config.toml
model = "audio frame classifier"
dataset = "songs of 200 made-up bird species, synthesised, often over outdoor noise"
train_examples = 39062
gain_aug_db = 6
noise_aug = 0.01
n_mels = 80
hop_length = 160
input = "log_mel"
spec_augment = false
win_length = 400
num_classes = 10
output_stride = 2
arch = "transformer"
norm = "layernorm"
norm_position = "post"
activation = "gelu"
mlp_ratio = 3
head_dim = 64
fused_qkv = true
bias = "all"
qk_norm = true
parallel_block = false
dropout = 0.1
inner_norm = false
moe = "top_k"
num_experts = 16
moe_every = 2
expert_mlp_ratio = 0.25
experts_per_token = 2
shared_expert = false
subsampling = 2
layers = 10
width = 160
positions = "learned"
residual_init = "scaled_by_depth"
optimizer = "soap"
beta2 = 0.95
lr = 0.0032
beta1 = 0.95
shampoo_beta = 0.95
eps = 1e-08
precondition_frequency = 16
max_precond_dim = 1536
one_sided = true
adamw_lr_other_params = 0.0024
grad_clip = 1.0
ema_decay = 0.99
steps = 26400
batch_size = 128
epochs = 86.5
lr_schedule = "linear"
final_lr_fraction = 0
warmup_steps = 1320
weight_decay = 0.03
adamw_weight_decay_other_params = 0.05
Rows from expert 1 of block 5, named by matrix and row number. Rows with one number belong to one neuron. Each number is 128 + 24 x the weight over its row's rms, rounded and kept within 0 to 255. All counts start at 0. After the name is the row's rms in percent of the matrix's.
# up: expert up (model.blocks.5.mlp.up, 16x32x160), inputs 0-159
# down: expert down (model.blocks.5.mlp.down, 16x160x32, transposed), outputs 0-159
up.0 089 [ 63 135 137 153 128 147 134 116 137 114 124 134 184 130 140  84 159 116 111 157 140 148  88 159 101 164 135 121 131 117 154 117 144 111 120 109 102 157 113 113 117 105 125  99 132 144 150 161 125 142  89 149 128 138 111 163 117 130 134 136 145 146 147 146 120 163 140 102 155  87 151 160 136 143 150 139  97  97 136  61 147 167 115 151 110  95 152 128 139 121  85 133 154 148 143  68 190 147 123 113 156 154  70 124 134 138 118  87 115 155 120 122  89 115 145 100  93 120 128 128 139  95 131 133 125  99 120 158 101 144 148 138  94 159 112 149 125 174 158  94 114 151 175 144 116 150 134 150 127 167 106 126 114 150 121 135 122 123 104 111]
up.1 102 [141  90 131 132 118  80 137 112 129 149  81 133 148 103 127 137 160 131 165 105 129 161 123 131 145 126 122 104 101 152 144 122 101 105 132 127 138 180 139 135 112 112 107 139 153 114 100 117 102 134 138 120 122 119 122 135  67  99 147 102 124 124  75 155 101 147 108 123 129 133 107 106  89 124 159 140 101 131 110 167 162 147 126  68 150 109 126 116 142 106 111  95 144 171 110 136 133 130 123 113  96 139 112 109 149 138 153  76 156 152 141 177 149 158 139 116 138 120 104 139 137 168 157 145 102 117 139 162 145 125 131 152 121 118 153  60 172 136 148 119 156 140 165  91 170 128 156  94 140 102 153 159 105 151 170 147 133 118  99  83]
up.2 096 [116 104 138 164 151 144 140 116 134 141  85 154 115  95 106 145 135  96 149 198 104 128 148 121  89 138  97  78 108 151 172 161 131 115 140 120 142 116 115 142 140 140 140 108 137 116 102 140 145 147 151 151 144 104 125  64 142 137 117  91 117  98 152  98 134 139  80 139 109 140 159 113 125 124 152 153 142 134  76 137 125 141 122 166 135 128 151  88 112 106 138  96 136 136  81 100 112 143 115  99 171 191  88 145 104 115 151 126 117 138 105 132 165 119 111 123 141  89 139 159 144 107  76 143 130 106 125 102 133 181 120 115 164 128 152 109 122 102 116  97  80 150 147 136 126 110 117 155 140 153 130 132 126 110 121 153  84 136 106 137]
up.3 088 [108  91 136 125  87 176 150 125 116 157 149 216 127 118 105 117 115 130 102 130 118 155  85 111  93  94 130 120 166 118 118  58 146 115  91 146  61 118 119 162 110 120 121 130  90 102 111 165 114  75 126 170 148 127  99  92 136 135 150 130  94 179 144 129 139 137 161 118 122 132 129 124 116 116 124 129  97 140 196 118 150 139 142 141 128 129 101 157 131 131 155 130  76 128 113 183 140 146 127 172 159 109 143 127 139 152 140  96 159 108 127 129 109 146 144 111  98 133 119  98 105 138 132 133 109  80 132 111 117 143 129 150 118 123 121 117 137 124 132 135 150 130 127 142 113 110  93 140 106 110 117 152 140 116 141 114 165 145 115 120]
up.4 103 [ 93 176 119 162 171 129  94 119 144 113 112 150 126 122 101  94  90 109 111 150  97 167 111 159 123 121 135 132 159 161 132 115 147 107 156 117 142  87 136 126 130 108  89 110 145  72 128 172  94 111 118 142 104 108 109 124 155 142  97 110 149 104 167 108 147 158 118 126 138 110 152 154 157 116 102 149 117 145  95 112  93 151 134 134 148 113 160 162 106 112 169 145 157 132  97 149 113 136 103 121 135 149 124 120 146 180 143 110 146 151 141 108 116 128 100 136 154 144 117 134 147 140 105 139 104  72 125 178 145 156 120  67 159 142 146 141 125 108 127 124 118 147 169 106  88 168 149 108  91 141 126 168 142 125 139 134 121 111 113 183]
up.5 109 [113 163 154 114 127 100 109 127 118 167 132 118 141 117 129  90 100 125 119 132 143 120 149 125  71 157 122 159 176 157 130 131 162 140  99 116 111 117 116 147  93 125 107 101 137 109 142 167 125 140 154 117 100 173 163 101 114 169 154 133 111 147 147 122  85 121 127 101 108 127 137 115 177 123  84 132 158 104 122 104  98 161 164 115 111 160 154 149 150 132 155 169 164 101 101 151 131 149  92  96 122 146 133 134 120 151 128  88 176 109 106  85 117 139 130  95 163 142 105 133 109 142  97 100 114 120 148 163 115 165 102 122 132 167 164 135  95 128 141 160 110 146 144 143 114 134 154 152  73 128 134 108 150  95 109 132  99 167 107 146]
up.6 115 [137 141 141 111 142 162 161 133 143 129 112 102  60 144 157 194 155 120 125 105 101 117 129 128 151 121 145 135 128 117 153 143 114  67 123 139 112 103 140 121 157 189 118 125 135 138  80  94 126 156 163 118 129 151 118 115 140 116 119  95 115 114 164 152 128 109 109  81 135 109 119 114 130 122 108 143  89 110 145 139 111 151 162 121 121 111 109 147 139 153 123 135  97 134 102 109 122 179 115 138 129 127 104 159 141 153 109 121  99 133 185 156  90 136  95 125 140  99 146 150 152 157 113 106 107 134 139 114 125 127  80  99 122 120 121 148 156 128  97  96 140  94 160 135  93 110 137 170 165 123 159 180 176 157 134 130 112 134 111  82]
up.7 099 [131 131 156 108 111 174 157 150 115 124 150 140 118 137  97 126  87 148 100 125 122 114 111 110 137 127 132 162 122 123  86 135 132 163 147  99  87 102 140 107 112 127 162 134 166 104 115 146 113 158 140 139 109 176 143 104 154 179 156 199 111 154 181 118 114 110 126 130 117 144 139 117 122 147 126 111 159 121 152 151 100 135 145  92 126 100 147 122 119 112 165 112 104 100 161 160 134 174 122 122 139 118 108 155 139 134 135 136  88 105  89  85 112 142 130 132 132 143 124 170 130 107 132 106 123  93 134 118 127 195  97 107 154 136 112 122 115 138 109 133 111 143 121 128  85 123 109 161 111 125  97 138 189 109  67 105 113 171 109 149]
up.8 119 [ 81 121 104 164 157 125 149 104 141  99 115 121 193  99 121 104 157 156 136 159 115 172 144 116 107 155 112  96 138 124 120  59 134 175  94 148 143 125 106 127 143  89 133 104 132  97  92 146 125 133  83 143 111 149 131 150 147 193  96 128 115 133 127 167 137 124 150 172 136 105 142 126  95 104 121 106 149 132 114 138 131  98 126 125 138 147 110 107 130 102 119 114 140 146 111 111 134 114 114 144  89 140 132 141 149  75 136 143 156  85  94 131 168 107 140 121 117 135 141  92 101 109 112 138 163  85 154 157 105 142 155 150 115 146 139  96 137 149 137 137 136 170 114  98  95 135 125 121 141 163 153 100  83 124 128 166 142 149 101 122]
up.9 100 [106 134 122 120 133 102 101 107 143 131  97 130 133 107 157 141 164 120 120 179 106 134 145 136 115 110 104 134 143 201 125 111 139 171 133 114 146 121 139 162 159 108 119 123 136  62 123 130 109 100 126 109 142  80 165 157 149 143 152 104 108  84 131 148 139  96 116  92 149 124 166 171 129 102 125 118 132 120  80 138 114 144 138 151 105 171 117 114 117  90 107 138 139 169 148 107 124 110 117 134  92 150 148  95 125 129 144 130 177 122 162 126 112 145 138 124 183 109 141 117 134 128 104 119 111 112  93 110 159 135 164 174 111 107  84 121 114 135 123  96 115 144 142 136  83  79 103 157 153 149 158 124  96 136 141 152 112  89  99 111]
up.10 097 [110  87 109 168 109 144 132 140 107  99 127 148 129  94 155 120 155  99 131 131 186 127 175  81 182 155 110 132 138 132  93  83 131  72 127 106 183 145 126  66 119 124  82 102 126 116 119 154 154 120 135 157 117 138 128 177  89 114 100 104 135 136  93 135 104  99 145 145 125 115 124 139 145 121 115 138 109 101  94 136 139 142 164 120 172 127 170 129 106 132 144 148 184 162 121 106 139 145 130 109 108 153 126 134 122 152 144 140 142 117 167 101 110 154 135 103 122 133 133 143 152 154 159 122 140 154 126 111 111 106 145 143 110 129  82 112 116 153 129 131 109  92 143 102 139  97 138 122 108  86 167 160 121  94 140  90 132 131 108 127]
up.11 088 [153 147 129 112 145 143 140 139 167 161 129 146 144 148 149 132 137  82 129 111 149 126 137 131 184 103 115 135 134 119 138 138 140  87 110  84 127 130 110 174  89 168 101 144 115 104 122 138 132 147 133 114 112 158 146 110 140 123 139 136 108 107 138 141 119 123 114 143  93 166 119  96 186 123  91 146 126  84 124 122 108 157 165 115 121 131 132 125 169 163 127 153 105  86 144  78 136 184 123  73 175 160 118 156 145 130 146 121 137 113 116 109 120 121 105 123 134 132 111 110 121 112 107  86 102 159 150 117 118 152  94  88 152 151 132 139 138 153  97 128 100  90 186 121 124 156 147 152 117 152 164 108 184 124 125 137 112 140 107  79]
up.12 128 [118 121 128 128 125 149 145 119 148 134 120 130 106 148 120 136 110 135 105 128 169  96 148 107 125 124 122 142 136  93 141 123 160  85 102 110 124 116 113 153  97 143 108 110 112 126 143 134 154 141 138 150 131 177 141 150 119 103 125 110 134 158 143  86 132  77 137 144 112 117  92 127 163 146 138 117  86  81 156 142 137 173 175 101 168  87 144 149 142 150 163 132 139 129  81 137 142 173 132 118 119 103 122 172 140 175 153  94 142 173 113 173  86 159 138  99  95 129 131 136 119 152  86 163  78 102 158 139 112 140  97 122 131 106  94 132 115 150 130 125 142 129 122 126 104 143 122 105  96 157 153 157 157 106  97  99  65 128 123  96]
up.13 098 [133 115 133 136 148 122 127 107 120 135 142 107 142 149 130 135 145 102 101 123 135 149 133 128  83 169 118 133 147  72 176 141 134 134 139 129  83 137 124 126 146 160 185 183  97 153 100 127 106 153 161 141 143 148 175 115 134 120 140 123 146 125 115 104 134 164 104  88 138 117 132 117 145 129 117 156 102 147 123 118 123 133 156  96 120 139 113 115  97 173 105 162 138 113  94 139 162 156 134 109 113 120 178 139  87 107 141  78 160 134 133 143 126 113 151  96 141 136 110 154 127 171 136 140 121 125 154 160  82  85 102 107 117 121 135 134 125 155  99  97 137  98 134 128 146 185 168 122 150 183 147 116 145 162 128 123 177 121 103  75]
up.14 094 [140 188 137 142 100 109 148 159 132 131 117 118 142 118 168 103 153 123 129 150 122 122 117 149 127 128 138 170 105 140 102 166 149 106 134 100 131 155 119 170 137 106 116 126 141 143 127 115 139 141 121 115 138 127 156 151 121 124 159 109 117 118 147 119 111 119 170 116 108 135 139 125 117 128 162  81 127 134 118  92 184 135 159 131 169  90 139 111 155 120 117 151 119 171 161 132 106 137 134  99 133  56 194 166 129 120 128 121 143 120 117 170  99  86 116  98 130 111 115 120 179 134 119 142  87 129 145  78 115 153 102 108 104 100  91 125 163  94 105 123 129 145 101 137 167  96 163  95 139 115 130  66 112 159 130 133 137  94 109 113]
up.15 106 [ 92 154 150 121 119 135 155 155 124 127 131 150 141 135 138 137 151  95 118 105 127 121 104 146 108 187 116 120 113 137 128 126 148 161 102 125 101 108 143 152 108 129 109  80 167 122  84 136 121 115 118 152 163 105 142 119 127 151 120 161 128 100 163 109 107  68 124 114  82 144 153  79 160 125 139 125 126 116 117 116 167 145 161  93 129 157 134  88 138 123 123 167 133 104 107 186 103 159  78 140 146 126 105 205 113 147 134 137 142 109  86 134 128 100 103 126 146 131 130 102 105 117 100 138 124 116 131 118  76 161  88 113  91  85 131 121 145 119 127 138 131 161 134 149 104 147 133 144 122 162 120 107 172 143  96 145  96 149 105 122]
up.16 094 [ 82  91 103 147 139 117 143 127  96 101 129 123 134 125 122 113 136 133 128 163 115 131 110  99 137 136 150  77 144 118 157 145 147 149  88  90 116 141 144 172 110 113 148 117  63 129 115 167 146  96 142 120 143 120 120 167 119 158 144  73 107 135 120 118  75  89 120 182 111 107 165  81 149  81 121 140 118 141 105 139 113 145 188 147 147 153 137  92  96 144 128 145 146 153 148 143 155 144 120 151 108 147  91 145 144 127 167 123 152  87 142 159 108 109 142  92 150 130  98 118 105 152 105 154 100  89 132 124 140 120 103 111  70 134 122 106 142 128 106 128 102 139 117 130 145  98 134 117 122 148 143 123 106 113 156 160 160 115 103 121]
up.17 089 [125 151 111 119 139 131 170 139 125 113 123 129 113 179  99 122 113 142 118 134 129 149 171 123 124 130 157 148  77 174 152 180 117 190 136 154  99 117 125 167 116  99 121 115 170 128 124 120 165 142  69 133 171  85 119 144 132 102 148 162 132 128 160 105 101 119 100 111 117 157 134  79 136 128 163 134 182 104 142 129  81 107 111 119 127 101 182 124 126 103 146 105 150 108 120 114 148 121 139 120 146 114 149 105 120 144  98 154 102 150 125  99 141 115 103 138 177 119  99 114 137 125 116 101 132 128 143 164 122 118  80 116 169 151 108 165 155 141 156 106 121 162 138 142 109 133 112 128  99 117 137 124 125 126  99 128 107 100 103 182]
up.18 098 [152 150 131 146 122 100 154 131 129 139 163 147  78 147 114 157 119 121 148  92 126 153 142 161 163 159 144 144 117 112 114 162 111 139 140 119 103 134 126 140 155 163 122 163 137 157 126 105 136 150 185 152 120 144 187  78 166 118 137 154 107 151 161 115 166 119  76 107  94 135 102  84 129 129 141 116 145 122 106 142 109 108 137 115 124 123 119 123  90 153 142 107 121  75 138 113 119 153 138 138  90 136  95 162 106 122 133 152  98 106 117 119 158  92  98 134 150 130 137 124 146 119 139 124 135 160 125 109 104 128  72  86 179 122  93 125 135 140  84 117 135 128 106 132 120 176 152 157 126 144 162 141 170 120  96 152 143 162  90 146]
up.19 093 [139  63 107 103 137 169 183 133 107 125 107 131 127 136  87  95 114 161 156 126 107 167 128 106 130  89 132 135  92 156 151 132 103 143 106 136 106  91 142 136 152 121 148 157  69 126 113 168 107  86 131 101 147  95 122 132  98 116 123 107 145 148 126 117 142 142 108 163 157 126 129 127  99 142 136 116 136 131 106 132 180 113 130 142 116  91 152  97 138 113 157 114  91 116 127 159 130 132 126 131 145 130 149  94 122 130 162  93 101 117  97 172 158 105 130 135 167 108  93  95 132 142 123 111  95  75 132 119 126 195 102 151 170 119 114  95 124 112 172 160 106 145 125 139 170 134 141 126 142 116 108 119 103 149 142 132 155 140  91 125]
up.20 111 [151  98 163 117 111 136 110 118 136 135 126 177  84 153  86 148  83 114 122 156 162 134 122 124 103 101 100 156  92  93 105 136  95 131 126 121 136 100 134 176 177 163 120 185 168 140 131 116 143  83 171 163 135 115 148  98 129 115 110 142 109 137 107 125 143 138 137 120 125 171 110 131  98 142 174 136 143 119 111  96 129 122 114 156 136 154 126  68 121 136 159 113 122 115  98 160 123 112 122 148 123 151 112 152 116 143 117 168  79 113 117  84 145 126 142 128 131  97 154  97 142 139 130 110 140 139  97 102 151 162  97 135 192 127 124 161 125 107  97  98  79 113 129 117 162  84 103 119 118 120 125 145 146 107 134 136 133 130 105 124]
down.0 091 [ 96 115  51 123 125 132 133  79 133 154 125 106 118 133 145  90  84 134 126 123 118 125 116 107 149 131 126 123 166 143  99 146 144 131 136 142 126  96 120 121 110 113 114 115 138 139 133  80 133 108  92 147 107 126 143 119 124 131 122  93 149 148 109 139 122 173 164 107 138 148 158 115 135 105 166 100 137 139  71 103 119  90 122  96 133  87  78 140  88 107 151 105 102 158 131 133 192 143 110 164 132 127 143 107 106 135 145  94 106 148 189 157 167 173 170 151 129 116 124 150 133 133 147 131  91 155 153 144 129 171  94 124 108 144 126 113 137 130 118 169 132 102 132 140 178 141 144 106 164 151 129 133 150 107  92 107 145 113 138 129]
down.1 105 [106 142 104 147 133 145 139  90 117 112  98 112 119 181 139 142 120 129 144 159 129 160 141 128 119 132 118  76 105 150 124  94  91 115 117 147 103 114 135 123 118 141 134 114 125 135  87 134 158 124 116 143 148 125 131 136 163 147 134 118 160 115 100 118 125 114 166 118 145 137 174 125 111 103 136 119  92 157 116 169 133 126 104 130 139 117 103  94  87 105 133 153 164 152 163 161 137 129  80 139 133 111  99 126 140  98  98 114 104 118  85 104 117 184 137 145 141  77 105 147 152  92 181 136 147 164 143 119 110 120  85 137 158 126 152  97 176 152 132 113 132 147 116 122  73 157 142 114 138 106 127 170  90 173 173 113 143  79 143 117]
down.2 110 [128 115 145 143 131 124 142 134 162 149 160 119  92 141 147 130 117 109 111 173 137 102 101  98 126 118 113 152 115 153 135 126 179 122 141 126 139 120 150 108 102 172 137  87 154 152 106 131 125 128 151 133 137 141 120 106 159  84 137 170 144 108 138  76 124 120 123 136 105 112 124 121 140 105 131 123 136 185 112 118 135  95 104 190 150 121 154  35 147 137 136 115 120 126 112 143 117  93  68 133 142 136  95 115 121 112 127 128 102 116  81 157 175 162 144 120 137 111 115 143 134 133 176 157 144 179 106 143 106 148 128 141 122  84  91 150 116  84 116 105 127 126 130 135 103 126 150 129 175 140  93 137 156 126 112 165 107 107 108 145]
down.3 107 [144 141 126 162 117 111 171 155 113 162  83 145 107  89 108 138 177 120 190 102 124  67 145 132 115 135 128 131  68 165 141 130 168 127 109 140 132 132 129 142 140 122 135 146 100 146 122 146  91 130 190 135 121 144 117 108 102 142 129 163 137 122 123 117  87 130 148 133 131 139 121 142 113 150 112 135 105 106 146 152 126 157 157 132 120 145 109  98 122 138  89 138 137  96  91 124 110  95 179 137 143 125 116 134 127 108 139 102 129 161 100 131 104  58 124  90 121 115 142 173 180 128 124 174 124 104 126 143 124 145  93 130 107 136 126 139 111  85 134 150 109 104 142 126 130 159 166 115 141 164 133 142 140 143 104  85 113  74 135 105]
down.4 086 [112 129  95 127 114  80 137 138 196 136 120  81 127 144 106 128 123 139  96 115 119 159 121 141 113 110 122 107 118 125 137 129 124 124 175 157 100  97 117 166 120 116 159 162  86 127 178 132  92 163 118 127 160  76 147 105 147 144 103 104 123 120 150  98 128 139 111 120 150 140 117 120 133 131 110 108 132  99 141 131 107 104 119 112 103 123 127 118 169 118 130 107 111 124 139 103 177  60 114 117 141 146 129 107 137  70 167 143 135 118  92 128 149 106 132 122 128 155 113 124  75 143 142 126 121 120  77 101 165 152 134 143 134 115 122 107 102 126 152 117 118 150 137 156 156 152  77 126 126 110 129 101 124 179 163 179 139 182 138 150]
down.5 103 [121 120 130 131 122 141 114 111 131 123 140 107 131 110 179  88 113 127  91 136 120  90 150  90 149 124 108 119 178 137 157 133 173 143 134 104 134 156 119 112 109 136 140 117 123 123  67 174 159 153 144 120 143 121 151 159 139 148  86  90 110 115 113 112 176 113 122 135  97 109  93 102 145 108 160 117 108 138 113 145 153 194 120 118 177 126  91 131  93 102 131 113 134 107 139 107 141 118 113 130 104 108 140 196 124 124 129 136 188 109 179 128 122 125 150 135 176 142 153 127 156 143 127 126 107 112 132  76 120 137 112 122 167 143 143 141 153 159  99 103 136 116 108 134 132 114  97 125 114 116 140 104 141  82 140  91 143 173 162 140]
down.6 105 [ 74  89  79 135 132 145 136 125 123 106 145 138 107  78 193 163 147 123 130 128 125 150 115  98  93 120 117 124 131 142 138 129 163 146 141 104 116 100 131 114 122  97  94  97 116 148 111 139 199 148 108 110  94 124 158 134 138 101 166 150 146 150 155 100 174 108 149 127 103 112 124 113 132  99 133 110 140 159 162 160 134 129 113 103 119 142 135 162 126 151 157 125 147 156 113  85  97 150 152 140 126 126 155  97 134 123 158  97 127  88 147 152 108 101 112 147 125 164 125 140 156 114 138 125 120  77 128 163 131 102 177 101 106 105 130 137 114 125 147 133 163 156  94 136  97 124 120 106 121 131 104 127 126 124  74 113 176 125 168  95]
down.7 094 [127 145 110 114 133  78 103 134  92 144 154 121 142 108  82  97 112 153 147 136 118 163 125 139 123  99 114 109 168 122 179 106 186 139 158 137 110  82 129 133 118 109 131 141 173 123 109  89  94 119 119 178 141 174 157 113 125 110 160 156 143 118 145  76 121 121 134 106 126 127 137 121 137 111  86 104 123  99 162 145 119 130 160 110 100 115 146 148 138 132 126 150 151 127 160 110 164 143 120 154 137 126 137 113 131 110 184 115 180 141  84  93 106 106 135  80 115 130 118 123 101 130 146 147  89 127 135 104 126 135 126 118 142 110 149 117 122 136 117 127 126 169  89 129 128 150  83 136 131 106 119  98  96 133 163 197 140 144  89 149]
down.8 112 [128 136 155 133 147 146  91 135 105 126 135 136  65 172  99 175 171 123 158 130  89 100 154 133 165 118 113  85 110 111  98 115 125 136 146 112 132  96 124 118 142 141 128 103 113 108 113 165 106 149 140 119 153 160 138 120 145 104 121 113 113 119 138 142 119 131 133 137 149 141 123 114 100  61  85 145 116 179 171 172 113 110  96 109 111 109 152 150 126 182 146 147 130 121 115 135 107  87 134 109 130 140 145 170 139 100 105  99 154 154 134 138 100  82 103 150 139 105 113 136 128 151 116 119 151 105  92 124 116 129 149 149  83 102 119 148 123 176 125 161 117 143 154 124  77 152 128 146 185 181 111 147 127 153 117 135 137 119 122 124]
down.9 092 [145 141 111 117 124 108 150 137 142 160 160 163 158 114 132 110 116 135 102  75 146 123 140 135 145 101 125 116 110 139 104 141 126  90 115 143 115 134 120 152 102 100 135 131  94 102 137 160  76 151 139 121 147 117 171 143 185 135 138  97 165 132 143 151 144  94 101 131 154 147 143 132 135 191 149 107  71 138 165 131  97 127 143 105 117 118 108 142 161 112 146 115 113 116  99  52 138  89 110 103 107 158 121 156 127  99 116 139 139 141 102 133 143  90 149 155 142 160 101  90 143  95 147 107 151 100 126 114 155 126 142 119 138 120 131 104  88 116 174 123 121 108 118 138 173 178 112 135 137 116 129  86 111  83 169 152 122 121 143 126]
down.10 102 [128  75 156 132 141 138  94  97 152 131  91 115 100 175 141 165 112  93  77 152 137 126 147 101 160 135 109  91 108 111 140 147 109 132 159 119 144 104 137  89 168 137 101 149 152 140 150 145 113 102 120 136 109 144 155 152 123 102 124 147 197 159 102  95 139 161 121 130 151  87 170 124 142 127 113 121 131 137  94  87 135 146 119 107 173 101 140 127 127 143 143 136 122 142 133 133 118 112 145  98 151 113 163 105 106 159 133  92 101  87 146 146 110 120 133 135 145 106 140 107 135 112  93 142 135  92 119 161 129 109 122  88 142 109 102 114 153 134 130 162 154 125 106 123 155 121 110 124 179 143 147 125 164 145 146  60 118  88 106 166]
down.11 085 [ 79 159  89 106 142 132 133 128 116  99 121 103  69 166 115 109 118 121 173 176  99 115 109 135 126 145 107 120 153 112 137 144 177 154 144 142 136 124 131 116  98 131 174 133 101 141 110  79 122  97 165  90 103  94 116 106  98 117 137 145 157 147 108  95  82 161 139 159 111 117 149 157 147 152 119 149  93  92 110 147 117 148 117 155 115 147 109 104 136 106 143 167 120 104 112 118 111 115 116 133 170 110 150  83 140  91  94 126 103 134 121 131 151 102  96 116 163 161 138 139 149 184  95 123 112 137 141 152 164 109 135 146 101 118 155 132 119 146 144 149 166 100 147 106 124 112 148 137 117 148  87 156 112 157 137 130 124 132  93 152]
down.12 104 [138 120 141 152 133 143 151 169 136  96 131 140 150 110 111 150  97 127 131 146 142 116 121 172 161 139 129 153 146 149 126 158 123 118 110 142 128 129 111 167 126 104 131  94 110 145 101 188 128 110 136 158 123 106 160 113 111 114 106 125 149 178 158 151 102  95 142 152 139 147 167 131 170 116 120 151 153 156 103  91 166 114 139 166  86 130 115 132  98 125  97 129  98  65 120  93  99 101 149 141 117 110 128 129 141 103 162  69 121  76  86 118 146 135 124 132 149 117 113  98 123 109 108 134 185  82 107  93 132 124 105  97 145 137  93 139 125 118 107 123 120 122  76 105 110 113 147 127 128 117 162 156 133 113 115 134  95  98 113  83]
down.13 098 [115  89 115 137 110 151 153 122 119 125 167 117 148 121  94 136  99 120 150 148 118 105  91  59 150  98 110 144 117 129 170 118 127 115 113 130 122 157 116 134 136 149 127 127 134 124 133 176 171 135 177 131 136 101 112 142 159 157 125 131 140 132 108 109  96 149 167 125 108 156 122 113  96 161 122 140 157  90 113 130 135 144 130  75 112  81 187 162 117  94 145 121 162 117 152 140 145 178 153 101 122 114 125 125 122 172 102 119 145 122 134 130 129 175 141 132 159 127 138 107 107 109 149 113 107 114 147 151 152 135 115 131 161 162 118 137 126 134 112 112 128 109 173 138 138 134 127 111  67 111 140 164  78 158 128  73 185 142 144 146]
down.14 106 [195 106 116 130 131 131 126 106 149 129 158 132 131 158 103 140 116 102 154 116 143 134 123 150 136 152 133 131 157 123  95 120  81 148 166 100 156 140 130 103 145 141 111 124 126 140 110 120 121 112 133 116 139 110 127 151 104 145 118 107 130 159 141 164 128  95  80 125 115 164 191 140  95 137 124 116 140 149 124  54 121 121 162 145 109 124 122 131 141  62  98 122 105 112 112 133 115 129  95 108 112 140 154 137 126 101 105 136 103 137 152  89 150 191 144 186 104  99 120 103 107 123 109 139 191 112 140 128 121 130 150 100 152 109 134 154 143 145 120 120 154 158 131 122  94  84 151 119 140  76 145 127 132 145 141 191  96 138 146 118]
down.15 122 [141 132 163 123 114 155 119 112 144 125 146  98 147 123 100  98 129  99 166  97  99 118 112 193 122 158 137 147 140 110 108 138 146 137  76 121 103 156 126 123 132 174 134 159 141 144 137  90 137 127 152 116 111 173 127 116 108 161 126 126  86 148 127 160 141 103 120 108 150 151 141 138  85 156 125 130 102  91 137  81 154  99 200 133 143 180 117 150 163 135 136 112 130 103 109 113 116 125 144 140 117 129 103 160 123 117 148  94 132 162 111 119 136 145 102 113  87 158 202 115 105 173 132 115  83 143  88 106 132 106 158 147 167 141 107 148 151 115 125  84 121 126 174 124 149 126 138 128 144 101 138 103 116 135 131 138 123 154 126 117]
down.16 095 [ 65 127 114 155 129 129 142 116 124 124 120 124 159 120 183 165 153 138 158 164 130 145 145 125 132 150 120 104 117 172 118 132 120 138  74 156 105 128 123 141 114 109 120 122 139  81 114 101 109 116 113 166 108  97 140 152 141 119 139  54 126 131 180 182 134 110 135 132 126  92 107 129 128 132 136 151  77 128 110 196 118  80 102 116 109  76 150  93 142 103 164 100 149 163 147 123 100 171 138 127 119 150 138 116 103 115 104 117 136 153 114 148 179  95 105 114 128 148 115 143 121 106 141 112 154 123 137  99 113 125 143 129 130 104 139 141 106 125 169 144 142 159 156 108 107 149 120 122 119 136 166 143 116 145 133 132  93 114 100  91]
down.17 087 [131 131 150 130 168  54 111  90 157 113 111 130 166 124 140 105 150 128  93  89 184 135 106 155 104 134 136 150 127 129 148 176 132 109 188 107 136 128 128 124 145 103 130 122 173 105 110 138 123 136 119 156  98 138 117 154 150 126 139 102 143 133 138 118 133 114 117 131 144 178 138 125 126 114  82 136 140 122 141 134 138 135 102 113 136 128 201 125 111 119 143 136 131 112 121  86 172 143  91 128  69 144 135 133 131 173 110 108  67  61 106 130 105 166 152 169 124 112 106 152 125 141 145  95 129 111 125 118 114 107 107 106 139 161 133  98 143 152 120 125 101 156 118 117 140 112 103 118 172 103 139 120 167 122 145 138 100 150 117 139]
down.18 106 [158 135 128 112 143 165  95 164 114 160 172 138 114 151 105 153 104 105 138  98 113 115 121 138 129 122 136 137 134 125 123 106 112 145 189 142 147 114 109 123 123 169 105 143 115 154 112 157 112 147 145  75 110 158 113 126 144 126 135 180 124 147 121 146  94 119 121 110  78 128 155 113 135 159 127 108 173 107 161  92  67 148 182 109 135 160 140 157 131 125 154 143 153 119 168 141 124 118 117 125 124  91 155 126 125 152 123 134 136 133 161 117 141 132  88 165 156 140 161 107  82 138 104 146  95 127  90 149  94 113 140 117 131 110 132 155 150 175 102 122 129 109 111 142 141 165  93 170 165 113 108 112 107 135 137 142 156 192 129 140]
down.19 096 [115 161 135 136 102  90 110 147  93 102 128 114 124 137 113 116 190  96 141 172 139 106 140 130 109 115 139 134 113 138 121 138 110 125 108 135 145 131 127 152 155 131 147 138 135 128 148 142 130 118 132 140 127 133 123 115 148 161 101  68 129 101 110 139 103 135 121 158 149 126 145 126 162 137 152 135 116 135 133 122 107  73 105 155 139 163 122  86 121 153  99 120 119 156 106 136 138 126 142 109 126 121 146 152 127 104  70 119 105  78  98 130 123 146 143 139 135  31 104 104 151 151  88 122 144 145 113 119 157 104 139 152 117 136 100 130 148  91  99 174 167 161  73 113  95 175 155 127 147 131 128 103 131 154 199 151 119 115 111 135]
down.20 102 [140 155 129 115 150 118 104 145 144 121 166 140 114 104  96 107 112  97 131 128  87 131 143  88  99  94 139 116 125 174 150 123 113 134 152  98 156 158 124 152 154 133 159 163 108 155  53 164 148 116 131 130 141 113 118 118 114  97 143 195 126 102 154 151 164 156 135 136  90 121 125 107 108 162 141 139 130 110 132 112 139 136 174 167 127 153 110 103  95 143 114 203 108 139 110 154  96 146 127  99 159 115 134 119 120 155  71 123 138 169 154 128  85 112 133 144 128 147 137  91 112 108 108 126 146 137 144 127 138 138 119 131 141 148 104 107 135 107 100 105 134 105 113 125  87 149 112 134 115 149 155 174 131 122 163 161 152  81 129 131]